{"image_size": 32, "cond_dim": 128, "hidden_act": "gelu", "head_dim": 64, "qk_norm": false, "moe": "top_k", "num_experts": 16, "width": 192, "positions": "rope", "optimizer": "soap", "beta1": 0.95, "max_steps": 6100}
Rows from block 7 of a small class-conditioned image diffusion model, named by matrix and row number. Rows with one number within an expert belong to one neuron, the router's apart. Each number is 128 + 24 x the weight over its row's rms, rounded and kept within 0 to 255. All counts start at 0. After the name is the row's rms in percent of the matrix's.
After each expert's rows are labels from the 100 images, of 14976 (inputs lightly noised), where the router gives the expert most weight on average: "responds to" is what is common among them. Only what is clearly more common there than usual is listed. The data: scattered letters and digits in many colours.
# router: router (model.blocks.7.mlp.router.weight, 16x192, trained with AdamW), inputs 96-191
# up: expert up (model.blocks.7.mlp.up, 16x48x192), inputs 96-191
# down: expert down (model.blocks.7.mlp.down, 16x192x48, transposed), outputs 96-191

# expert 4
router.4 088 [129 170 102 113 129  93 131 148 144 149 171  65 194 159 154 116 126 127 101 127 129 131  80  83 110 141 152 146 132  71 160 115 129 160 135 137 146 159 151 146 106 169 147 135 117  97 112 109 115 152  79  78 143 132 152  95 136 182 110 129 151 156 114 108 108 113 117 110 142 134 118 124 118 113 127 105 160  92  93 153 160 151 161  95 123  82 126 141 104 110 147 126 111 148  90 162]
up.0 116 [129  99 136 102 132  95 143 104 154 110 148 101 132 131 146 124 108 110 108  94 114 157 132 105 127 117 118 119  75 146 136  97 147 152  85 145 135 132 122 136 122 146 114 154 143 165 128 173 130 122 159 149 160 117 128 147 164 102 119 129 131 117  90 123 106 142 142 106 144 149 112 109 113 155 163 153 105 175 147 129  93 123 121 147 123 164 160 111  93 164 125 136 154 111  98 121]
down.0 113 [106 119 128 133 172 179 128 139 123 122 137 133 134 150 163 126 107 151  85 155 117 158 129 126 162 147 132 111 144 127 116  97 151  96 128 126 138 146 121 158 126 124 135 164 133 120 151 122 177 138 168 106  85 157 110 140 136 153  59 124 157 134 139 126 117 120  91 131 117 136 117 146  96  98 144 123 159 153 101 126 154 128 140 174 139 151 133  93 133 139 117 145 143 140 138 130]
up.1 100 [173 125 105 147 146 166  94 106 113 138 182 155 101  92 140 126 123 146 137 175 115 101 166 123 148 107 116  98  89 119 123 128  79 131 127 147 111 111 136 110 111 123 102 122 162 146 129 106 120 155 158 135 133 125 192 137 134  79 140 125 145 146 135 128 125  86  67 117 108 111 146 139 130 128 153  90 106 129 114  93  81 137 121 133 134 142 147 110  86 145 125 134  94 141 131 124]
down.1 100 [134 164 146  99 144 130 121 154 141 156 111  69 106 112 129 134 137 117 127 146 131 115 119 175 145 140 124 144 136 150 133 117 150 124 167 111 148 128 118  95 143  75 132 100 138 123 104 129 122 142  90 128 172 117  90 102  95 105 155 154  96  84 100 135 174 144 160 148  98 146 146 146 121 154 108 121 177 167  95 119 103 121 128 127 101 128 120 133 114 136  81 118 114 114 145 133]
up.2 089 [117 122 116 134 153 145 107  90 151 144 108 146 115 120  83 112  98 147  90 162 123 143 140 128 140  92 122 130 109 152 130 143 124 117 135 155 150 139 135 100 127 124 118 117  87 131 138 159 117 121 169 139 107  90 106  94  61 122 126 122  78 103  99 120 139 137 133 112 188 157 143 130 135 162 170 141 143 113 143 124 122  72 184 146 115 138  96 105 156 144 100 123 169 122 133 110]
down.2 081 [ 80 173 131 152 143 151 131 110 158 123 128 126 184 127 131 118 121 145 130 124 192 120 117 133 142  87 123  80 139 121 139 139 146 121 108 152 120  92  89 149 140 118 119 137 132 118 167 166 139 137 126 121  95 108 102 163  67 133 101 131 133 148 151 125 140 141 114  76 132 113 152 142 144  88 104 104 110 131 121 128 109 134 134 155 115 106 115 124 153  96 133 130 127 167 152 176]
responds to: count: one

# expert 14
router.14 085 [118 124 126 134 131  99 114 108 123 129 124 126 152 175 119 114  89 151 100 119 144 105  84 109  65 138 126 142 178  76 133 158 114 146 145 152 139 168 104 111 128  91 114 148 164 114 131 170 148 135 121 157 131 123 140 149 154 156 100 119 146 147  72 108  61 135  90 129 142  93 124 115 124 153 153 141 126 121  84 140 152 157  74 153 101 170 113 136 153 123 171  91 155 137  90 108]
up.3 088 [126 144 107 136 156 105 112 123  96 163 127 157 106  85 149 128 131 118 149  96 131 130 151 111 144 144 146 157 142 117 122 110 156 128 125  97 137 123 122 119 142 102 137 146  93 139 100 107 134 121 149 131 132 133 179 174 118 104 122 148 123 114 152 134 158 139 109 144  90 123 142 126  64 100 125 139 143 152 155 132 152 178 109 134  71 109 102 158 122 129  99 136 120 159 135 110]
down.3 098 [158 104 116 161 126 137 113  92 146 129  96  89  89  85 114 126 175 120 191 118 138 101 170 101 159 143 139 124 175 104 115 104 133 121  89  95 130  59 112 129 157 115 115  98 160 121 141 172  94 140 109 110 106 128 139 104 127 112 125 142 128 110  81 146 129 141 107 161 156 155 149 123 105 186 109 149  96  99 107 121  98 142  76 120  76 121  90 116 113 121 106 118 147 125  71 106]
up.4 109 [127  93 130 121 117 140 157 114 115 124 139 143  95 107  57 122 131 120 102 123 131 147 164 149 100 173 121 135 144 154 131 188 185  87 128 118 164 146 181 112 152  62 125 146  82  97 158 141 101 115 141 113 132 123  84 132 119 143 131 138 138 107 115 128 188 138 151 134 126 120 128 132 164 141 126 153 127 117 127 121 100 126 148 126  88 118 124 125 175 147 150 112 151 103 121 135]
down.4 102 [121  83 118  51  97 105  92 120 130 155 126 119 110 161 154  99 111 151 135 126 116 169 150 140 130 163  85 176 188 151 138 135 143 141 159 122 138 119 156 127 125 140 135 129 122 147 121 105 138 133 115 127 167 152 122 106  98 114 112 118 111 115 153 127 113 137 148 146 145 158 133 131 133 134 118 108 108 145 131 128 178 114 151 199 178 195 151 127 150 148 127 130 115 115 116  92]
up.5 088 [127  99 117 157 234 128 100 119 123 145 156 129 115  53 130 116 166 157 142 159 144 121 138 121 136 129 116 148  80 128 137 131 137 121 102 102 128  88 133 144  73 114 158 102 119 108 137  98 137 127 128 116  97 106 140 127 144  99 128 126 151 133 114  94 167  79 123 154 102 118 127 159 111  93  87 158 116 103 107 103 130 128 131  92 162 134 116 151 147 134 109 177 113 127 147 155]
down.5 072 [152 123 130 157 127 135 114 154 146 102 116 130 142 121 138 126 145 100 115 132 127  95  69 127 145 142 132  91 106 126 102 104 140  72 154 149 106  97 136 101 129  74 127  85 134 105 127  99 122 151 105 135 135 137 119 127 146 112  74 102 144 105  70 151 177 143 105 106 132 100 155 155 126 132  93  73 113 147 103 125 118 128 169 108 137 106 112 112 125 136 159 118 139 149 164 113]
responds to: count: one

# expert 3
router.3 079 [135 126 119 100 140 104 134 129 130 172 168  92 174 124 145 110 117 134 123 157 123 141 115 166 128 109 168 159 184  70 150 104 122 156  91  98 141 108  95 127 102 155 153 121 148  89 130 120 152 118 134 144 126 124 164  85 136 167  91 131  53 141 114 121  77 107 150 151 126 110 127 134 143 132  98 133 130 113 145 118  95 131 107 120 154 113 101 124  63 137 119 144 148 133 102 163]
up.0 110 [115 128 153 116 133 118 120 125 148 105 113 151 103  88  99 138 161 134 109 149 129 146 141 131 127 112 197 109  90 146 114 140 130 109 139 111 161  86 149 112 146 102  89 105 112 114 142 124  69 141 134 137 156 123 131 125 103  89 150 117 163 168  55 123 143 139 100 126  91 131 105 135 139 104 143 110 118 147 117 115 109 138 164 159 155 112 140 149 162 144 111 108 144  96 121 147]
down.0 098 [112 172 122 188 151 138 147 140 125 114 101 117 145 138 128 115 137  96  91 121 110 105  69 128  98 147  87  92 160  92 123 152  92 103 121 131 105 120 134 139 106 165 128 122 120 104 149  81 155 116  95 127  90  99 129 162 138 122 130 180  70 142 117 113 168 139 136  80 114 128 126 117 134  83 170 152  96 123 154 138 145 124 125 148 140 127  89 108 133 151 116 155 135 123 121 120]
up.1 088 [156 148 133 137 140 150 136 128 110 148 144  85 142 133 138 135 106 140 114  86 131 124 129 128 144 159 102  91 104 170 115 161 123 142 121  95 104 123 140 150  81 120 143 161 142 111 142 169 156 151 121 137 173 140 133 125 145  72 151  89 154 149 167 123 112 107  95 115 147 120 132 119 139 139 152 122 112 163 134  81 121 144 143 119 140 113 115 148  94 136 141 167  99 143 111 156]
down.1 093 [191 146 127 150 148 137 126 169 150  64 129 121 136 106 154 133 155 127  80 159 144 128 131 146 117 142 108 122 138 104 118  98 108 129 146  97  84 131 130 143 128 136 126 107 127  94  88 111  85  80 106  89 125 129 132 136 115 157 132 133 140 139  75 142  91 136  71 127 111 137 126 128 137 134 159 123  98  91 122  98 116 103 148 130 156  89 117 113 138 129 116 128 124 136 110 124]
up.2 104 [135 136 142 120 147 141  99 146 126 138 145 121 150 114 111 127 142 129 139 117  86 131 153 127 124 133 120 117 151 138 138 127  88 144 173 143 150 128 119 136 114 105 105 135 138 141 108 171 108 126 153 139 107 108  92 150 110  75  77  96 164 136 156 118 119 154 109 133 156 128 125 110 100 164 135 118 107 146 118  95 111 164 136  72 153 106 127 157 182 129  83 134 109 160 114 128]
down.2 085 [141 141  98 107 139 122  83 153 153 108 154 122 138 133 106 151  98 154 156 138  87  97  64 138 118 150 109 128 151 147 129 154 191 117 140 116 111 106 125 129 173 136 135 150 124 124 124 132 110 124 169 130 154 130 118 188 150  97 141 133 157 135 127 117 118 117 164 132 107 103 147 114 137  96 138 143 147 153 143 187  85  89 107  68 143 130 132  92 187 130 125 105 127 160 169  96]
responds to: red; count: two

# expert 15
router.15 174 [166 171 157 164 146 128 115 150 111 169 109  99  86 116 134 160  99 141 144 132  94 141 101 169  97 153 124 119 157 118 143 158 101 109 158  98 105 116 113  81 119  94 103 149 175  88 133 163 161 159 141 157 140 108 133 113 170 110 143 154 171 146 134 153  93 119 127 102 149 160 124 131 123 107 155 160 115 117  92 101  90 129 148 114 150  98 120 120 173 101 139 147 124 104 113 109]
up.3 113 [139 144 109 117  95 128 123 121 138 119 123 165 134 124 150  98 142 144 140 103  91 109 136 112 115 127 147 106 148 121 133  88 143 128 158 146 139 111 121 158 127  78 158 111 147 122  73 100 148 133 116 117 104 131  93 149 101 138 133 109 106 132 149 153 162  99 131 120 102 108 147 139 147  93 148 114 162 120 158 135 131 130 150 145 140 121 123 112 113  94  89 135 102 136 152 102]
down.3 100 [129  94 168 121  89 154 104 106 154 128 162  92  92 152 118 174  84 129 160 140 105 121 110 103 131 136 149 156 112 161 106 151 116 143 127 139 131 120 164  91 155 119 165 117 112 144 162 147 132 134 137 117 111 141 129 154 132 104  98 109 161 154 166 149 117 136 160  91 130 100 107 130 114 144 121 117 108 116 145 114 127  89 110 115  83 122 127 171 154 128 128 126 126 147  93 127]
up.4 087 [153 109 128 113 130 129 143 122 114 153 105 104 174 138 174 157 118 157 171 140 136  97 118 129 148 122 110 106 125 147 134 134 120 166 138 122 104 126 146  98  85 111 155 127 112 115 116 134 123 140 119  96 145 141 187 164 175 138 117 136 133 149 129 137 132  94 119 179 132 147 106 151 116 140 114 127 119 135  83 144 131 144 115 137 186 117 168 106 109 127 161 129 136 133 120 123]
down.4 073 [130 129 126 104 128 115 105 125 150  92 140 113 124 123 131 159 118 119 128 139  99 137 127 106 133 112 113 132 127 149  99 152 119 100 108 155 148 139 149 104 112 125 106  88 154 123 175  99 131 109 117 148  95 119 107 118 145 105 185 145 136 109 128 111 134 110 109 189 122  95 135 110 133 128 171 119 131 125 177 122 133 141  82 107  92 153 124 140 161 121 137 133 124 150 125 133]
up.5 097 [181 110 171 151 140 123  82 105 128  94 123 112 119 101 130 105 154 115 140 102 143 117 131 134 125 125 112 146 141  77 174 160 127 141 115  99 101 134  98 112 103 175 122 134 146 150 129 118 190 115 109 157 125 176  99 105 133 152 130 149 160 106 134 125 135 113 136 100 141  95 137  88 113 129 148 167 136 150 126 158 136 134 133 128 115 112 115 140 137 154 123 154 137  88 146 108]
down.5 090 [153 133 159 163 153 112 119 107 126 123 132 159 137 165 109 142 161 123 158 149 141 125 117  92 110 138 137 138 128 151  82 134 145 149 123 125 148 127 142 143 128 137 154 146 113 115 139 145 129 132 104  62 128 119 122 164 144 166 108  77 185 118 157 143 103 118 119 133 119 129 173 146 124  97 119 151 104 158 118 138 124 131 138 116 136 129 141 142 177 148 101 164 118 118 132 145]
responds to: count: six; black; teal; blue

# expert 6
router.6 074 [118 154 122 120 139 138 121 116 129 165 114 102 193 184 139 116 153 136 175 151 142 113 123 150 103 108 143 166 162  89 136 106 138 145 104 116 138 110 108 113 116 173 122 159 143 160 141 138 143 126  78 164 162 126 141 138 166 143  98 107  70 117 109 102  59 141 142 176 144 139 134 125 123 128 127 112 143  91 103 123 112  95 161 115 131 134 120 125  77 139 143 122 171 142 142 152]
up.3 117 [127 166 120 148 150 126 127 152 129 169 130 145 118  99  99 138 148 146 139 118 143 137 138 121 149  93 127 127  77 118 105 130 195 125  75  96 124 113  77 137 134 103 120 149 104 130  82 138 148 138 175 148 125 127 118  61  84 140 132 135 166 107 123 142 145 132 131 116 147 133 146 141 137 110 138 140 113 103 161 126 228  83 140  75 115  96 119 103 138 155  83 128 122 130 118 152]
down.3 115 [102 135 124 118 134  95 115 113 126 143 176 109 116 131 100 121 138 109 115 118  92 109  81 164  91 150 129  99 133 144 149 111 142 119 147 124 126 135  97 128  98 157 128 125  95 113 152 146 138 146 135 108 106 106 115 199 111 125  94 155 170 103  95 146 101 105 126 102 146 119 106 122 132  87 131 108 114 147 133  98 154 102 147 143 157 119 153 134 160 104 129 103 111 146 121  91]
up.4 088 [113 124 151 164 113 125 117 128 133 113 108 162  98  88 128 136 104 131 102 106 125 157 124 150  94 145 148 160 134 104 129 148  98 119 133 166 122  89 150 111 102 109 130 104 176 138 157 117  97 134  94 111 126 148 112 136  96 114 125 113 167 147 119  87  92 137 141 113 157 131 138 136 106  99 127 135 118  98 145 116 137 164 130  77 166  95 118 136 133 109  94  90 145  89 143 132]
down.4 086 [101  84 130 171 133 116 130 123 133 157 152 108 108  82 129 106 113  82  87 147  84  85 175 121 143 108 124 108 133 104 148 112  91 137 154 133 136 109 129 137 127 104 137 167 127 146 155 139 103 113 155 116  73 124 129 130 105 136  94 130 145 166 121 128 105 143 122  94 139 118 134 166 140  84  92 135 155 129  73 123 125 137 104 173 108 136 154 105 136 110 119 126 121 123 150 151]
up.5 084 [138 144 132 120 155 169 122  95 149 113 117 212  91 116 133 128 119 137 104 151 105 163 120 148 121 128 148 124  95 163 102 158 110 119 154 152 115 112 147  97 102 127  77 135 121 133 147 128 132 135 132 145 119 115 159 143 104 120 144 148 120 106 157 149 124 113 113 126  93 140 130 123 138 106 149 140  81 129 119  92  48 168 131 163 141 111 109 121 126  94 103  98 143 100 141  56]
down.5 090 [142 158 170 165 142 155 149 162 117 117 162 138 160 115 144 117 139 144 118 129 162 127 150  96 122 154 135 120 142 103 133 137  99 141 125 100  71 163 130 187 129 154 136 169 141 129 138 107 138 126 152  89 119 132 156 142 103 139 141  95 138 161 150 104 110 154  66 134 116 135 145 161 139  98 139 108 123 145 135 100 145 126 155 172 159 114 105 169 139 164 150 162 126 108 141 148]
responds to: count: one

# expert 2
router.2 069 [165 150  79 110 141 121 117 137 139 179 106  94 110 166 151 108 118 159 100 150 128 156 110  84  88 132 147 143 180  63 146 130 147 175 119 124 159 152 150 147  90 152 122 116 136 143 136 130 147 163 119  96 139 125 141 160 103 188 107 116 120 150 117  92  95 107 154 122 145 136 140 132 148 122 121 111 123  98 123 120 177 122  89 109 122 139  79 151 107 111 111 122 181 179 136 178]
up.3 098 [117 150 112 124 106 116 113 132 168 134 111 176 122 125 148 137 177  85 117 139 127 149 113 126 139 110 134 172 115 110  99 122 130 111 177 124 120 117 131 115 145  80 121 103  80 130 130 118 129 119 140 134 139 168 137 174 114 158 100 138 113 134 129 166 114 117  93 133 126 158 161 106 119 110 124 121  96 128 148 148 106 136 155 169 126 152 140 118 159 112 113  61 149 118 132  91]
down.3 099 [116 111 121 178 156 130 139 166 130 128 132 130 110 143 153 106 119 131 156 100 148 152 146 120 143 137 148 157 167 135 149 115 123  92 134 101  97 126 130 163 103 103 104 131 130  82 149 101 117 134 129 150  91 120 146 136 137 143 177 135 110 123 145  86 116 159 132 159 150 133 113  94 132 108 119 104  78 118  99 129 126 160 141 165 119 136 127 154 126 105 171 105 155 167 136 144]
up.4 089 [129 134 125  80 154 117 121  87 197 115 153 106 139 111 128 119 151  97 130 135 160 122 133 105 162 130 150 184 142 185 139 113 118 152 128  77 104 128  99 141  71 155 141 174  89 125  89 145 120 141 138 139 140 121 133 140 109 100 145 147 141 124 103 154 135 108  91 133 117 125  95 130 119 178 140 157 135 192 147 107 130 145 118 147 125 122 150 145 116 157 139 107 121 107 132 140]
down.4 083 [148 108 113 130 102  73 123 148 122  88 110 134 140 102 100 143 157  93 114 137 118 111 112 129 128 122 106 141 136 105 145 112 120  92 146 146 115 133 133 164 152 173 102 128  90  95 109  93 184 127 118 170 112 154 122 138 127 100 130 110 141 150 145 127 107 137 105 132 104 131 143 134 100  90 147 126  93 128 102 153 125 138 132 147 147 145  90 148 113 131 135 126 105 131 152 108]
up.5 102 [148 163 139 138 135 146 133 158 116 155 109  66 136 119 150 106 160 139 127 117 118 140  92 127 119 123 158 163 122 100 135 161 106 123 109 126 150 147 138 151 133 162 149 143  94 105 142 118 133 136 130 126 166 173 165 128 178 119  97 134 108 144  93 139 112 127 117 125  79 118 144 129 106 118 117 143 169 128 150 116 147 171 103 121 114 121 165 133 144 133 120 133 126 127 145  99]
down.5 097 [114 138 120  92 146 152 131 149 147  85  89  92 181 114 132 141 124 117 148 140 145 174  96 134 132 127 118 137 113 144 121 156 129 121 140 121 135 133 112  73 126 127 104 119 135 108  73  97 119 144 158 174 186 107 111 103  99 106 150 113 105 128 100  89 152 108 170 147 109 132 130 139 121 151 161 147 111 156 117 121  95 165 111 134  90 128 144 178 122  97 118 103 132 131  90 158]
responds to: count: one

# expert 1
router.1 077 [132 141 134 133 132 156 154 149 116 146 157  99 104 117 142 108 103 132  98 168 121 106 134  93 134 143 158 132 131 126 147 143 132 138 110 139 117 162  84 102 123 136 124 144 161 132 103 142 144 167 131  69 129 127 131 113 166 174 108 122  73 129 104 108  77 127 164 116 143 111 132 132 126 132  72 100 119 119 125 135 163 119 114 120 166 109  83 159 116 131 117 135 174 183 122 164]
up.0 087 [149 126 113 119 117 173 113  79 143 134 122 141 106  91 126 115 145 161 100 138 101 121 151 124 105 122 130 128 100 108 117 172 122 102 161 114 156  95 162  98  96  97  88 113 122 141 118 102 119 122 126 154  95 148  94 182 145 122 110 136 107 135 107 135 148 118  60 114 125 124 123 145 117 126 123 107 105 117 130 134 100 149 109 144 137 114 148 138 119 149  93  99 115 113 152 105]
down.0 078 [ 92 148 102  89 132 125 140 118 170 113 106 132 136 130 123 151 167 123 100 119  90 168 140 130 153 158 118 111 130 145 135 134 166 100 117 131 116 135 106 127 157 142 125 145 110  98 140 112 166 120 158 151 151 100 217 154 151 159 119 152 111 125 191 109 103 153 142 104 158 139 122 119 123 113 158  86 155 114 136 137  91 167 151 142 128 147 152 127 136 158 160  89 113 174 120 144]
up.1 122 [143 172 167 104 121 130 165 148 154 151 105 100 109 124 108 160 128 102 107 107 127 150  85 162 123 146 128 112 128 151 128 182 160 102 147  67 113 119 142  96 152 136 120 149 108 115  84 133 126 108 148 132 161 142 105 118 158 131 131 163 166 106 136 144 127 169 164 122  87 154 141  99  78 154 122 153 105 147 147 127 143  96 159 119 161 109 142 153 155 152 120  93 147 121 110 134]
down.1 114 [121 128 135 122 116 108 120  92 136 128 158 134 142 115 105 144  82 116 157 150 135 116 106 122 105 147 132 123 124 153  98 143 145 118 108 114 160 135 111 161 129 128 158 142 128 155 134 121 112 129 128  90 109 111 155 113 171  91 166 112 134 116 155 134 149 118 134 122 148 148 137 113 145 115 117 139  93 110 131 112 101 134 118 109  80 151 132 193 165 110 118 119 116 120 144 119]
up.2 105 [133  96  94 118 162 162 125 116 110 137 142 116 142 128 134 122 101 128 117 103 109 134  55 136 144 127 113  68 129 136 108 144  87 107 115 145 137 109 158 127 148  95 122 126 126  97 100 142 109 128 126 110  92 128  82 106 161 137 159 111 114  96  73 120 145 142 167 111 112 155 122 150 131 138 135 108 120 116 134 112 134  93 163 127 147 149 110 102 121 150 129 144 137 150 111 111]
down.2 110 [137 150 133 125 173 113 121 110 119 132 118 152 168 136 101 124 118 138 134 128 118 132  15 122 124 164 160 137 101 142 127 174  87 126  78 103 143 127  76 122 100 106 121 115 152 132 148 120 112 121 141 134 142 137 140 106 143 123 102 119 136 209 163 133 135 145 133  90 119 105 128 157 102  92 117 145 111 132 136 119 104 101 150  87 130 133 112 103 123 134 111 112 120 133 160 120]
responds to: count: one

# expert 10
router.10 075 [121 159  89 127 142 116 128 141 133 111 126  86 128 186 160 114 137 136 107 144 112 103 103 141  99 116 130 159 143  72 146  92 138 128 103 144 126 120  84 125  86 102 134 161 121 139 138 112 141 130  90 165 140 124 167 118 134 150  90 103  87 159 116  88 107 134 142 145 153 117 128 131 131 123  88 123 128 112 162 119 103 134 146  93 119 110 101 118  96 113 161 121 138 160  99 153]
up.0 095 [139 113 151 150 172 141 180 134 130 125 117 110 132  89 111 152 150 133 164 114  75 142 108 131 134 104 150 149 154 122 125 133 111  82 202 128 149 144 143 115 169 113 157 111  95 101 123 144  99 150 142 108 172 148 179 155 122 129 144 114 138 157 157 130 120 141 108 144 104 127 143 153 109 147 119 159 104 141 117 138 143 136 144 118 130 107 178 108 203 138  98 156 110 132 128 120]
down.0 086 [165 116 121 158 111 157 154 115 175 107 118 144 157 134 128 161  99 125 130 147 155 164 139 126 153 121 149 118 140 110 133 127 143 145  99 115 115 128 109 100  97 129 123 153 122  92  96 161 150 148  98 142 118 130 121 112 132 124 154 115  91 103 173 113 147 103 135 173 113 142 123 109 138 107 149 168 131 115 129 133 143 134 119 131 141 157 147 136 126 149  96 114 123 143 116 126]
up.1 102 [160 132 145 115 143 148 126 123 140 107 106 144  73 101 120 121 134 161 107 163  81 136 116 156 181 109 150 111 193 141  97 147 137 101 156 113 133 115 162 126 116  95 127 132  94 143 108 107 106 106 132 135  97 132 140  92  76 127 165 138 117  90 141 140 148 137  73 131 103 121 123 117 142 131 139 123  88 165 112 134 109 127 123 136 152 111 104  88 112 129  96 124  97 124 123 129]
down.1 098 [151 136 118 112 135  83 116 124 142 131 119 135 132 135 136 121  54 125 149 144 132 174 102 113 116 159 121  96 177 128 155 208 131 161 111 103 102 119 108 143 122 154 131 201 112 145 125 127 108 112 132  89 131 105 133 111 105 150 103 111 144  91  93 145  92 147 131 102 181 111  96 112 142  80 121 137  87 114 133 107 143 112 141 137 169 120  78 111 138 108 128 113 116 137 117 117]
up.2 078 [143  71 181 104 123 118 123 114 113 142 120 176 110 130 124 129 113 120 127 141 126 155 131 158 148 102 173 134  99 167  92 157 114 113 163 106 147  96 140 122 141 124  86  97  58 117 112 106 117 171 113 118 120 100 100 113 106 145 124 132 114 121  83 134 109 133 110 136 122 137 150 134 152 146 147  62 106 121 105  98 122 131 161 166 147 131 115  59 144  93 149 106 126 136 108 101]
down.2 075 [141 100 110 170 151 142 188 156 125  96 125 102 162  92 110 124 147 141 125 150 132 142 101  96 148  97 101 132 139 108 138 169 131 179 138 111 105 143  98 170 146 132 118 121 144 162  92 100 152 131 136 112 108 110 137 129 111 134 153 161 116 141 173  89 133 123 115 117 113 164 132 107 114  90 161 117  90 103 120 135 123 161 133 175 105 144 139 133 136 118 153 148 129 146 134 122]
responds to: count: one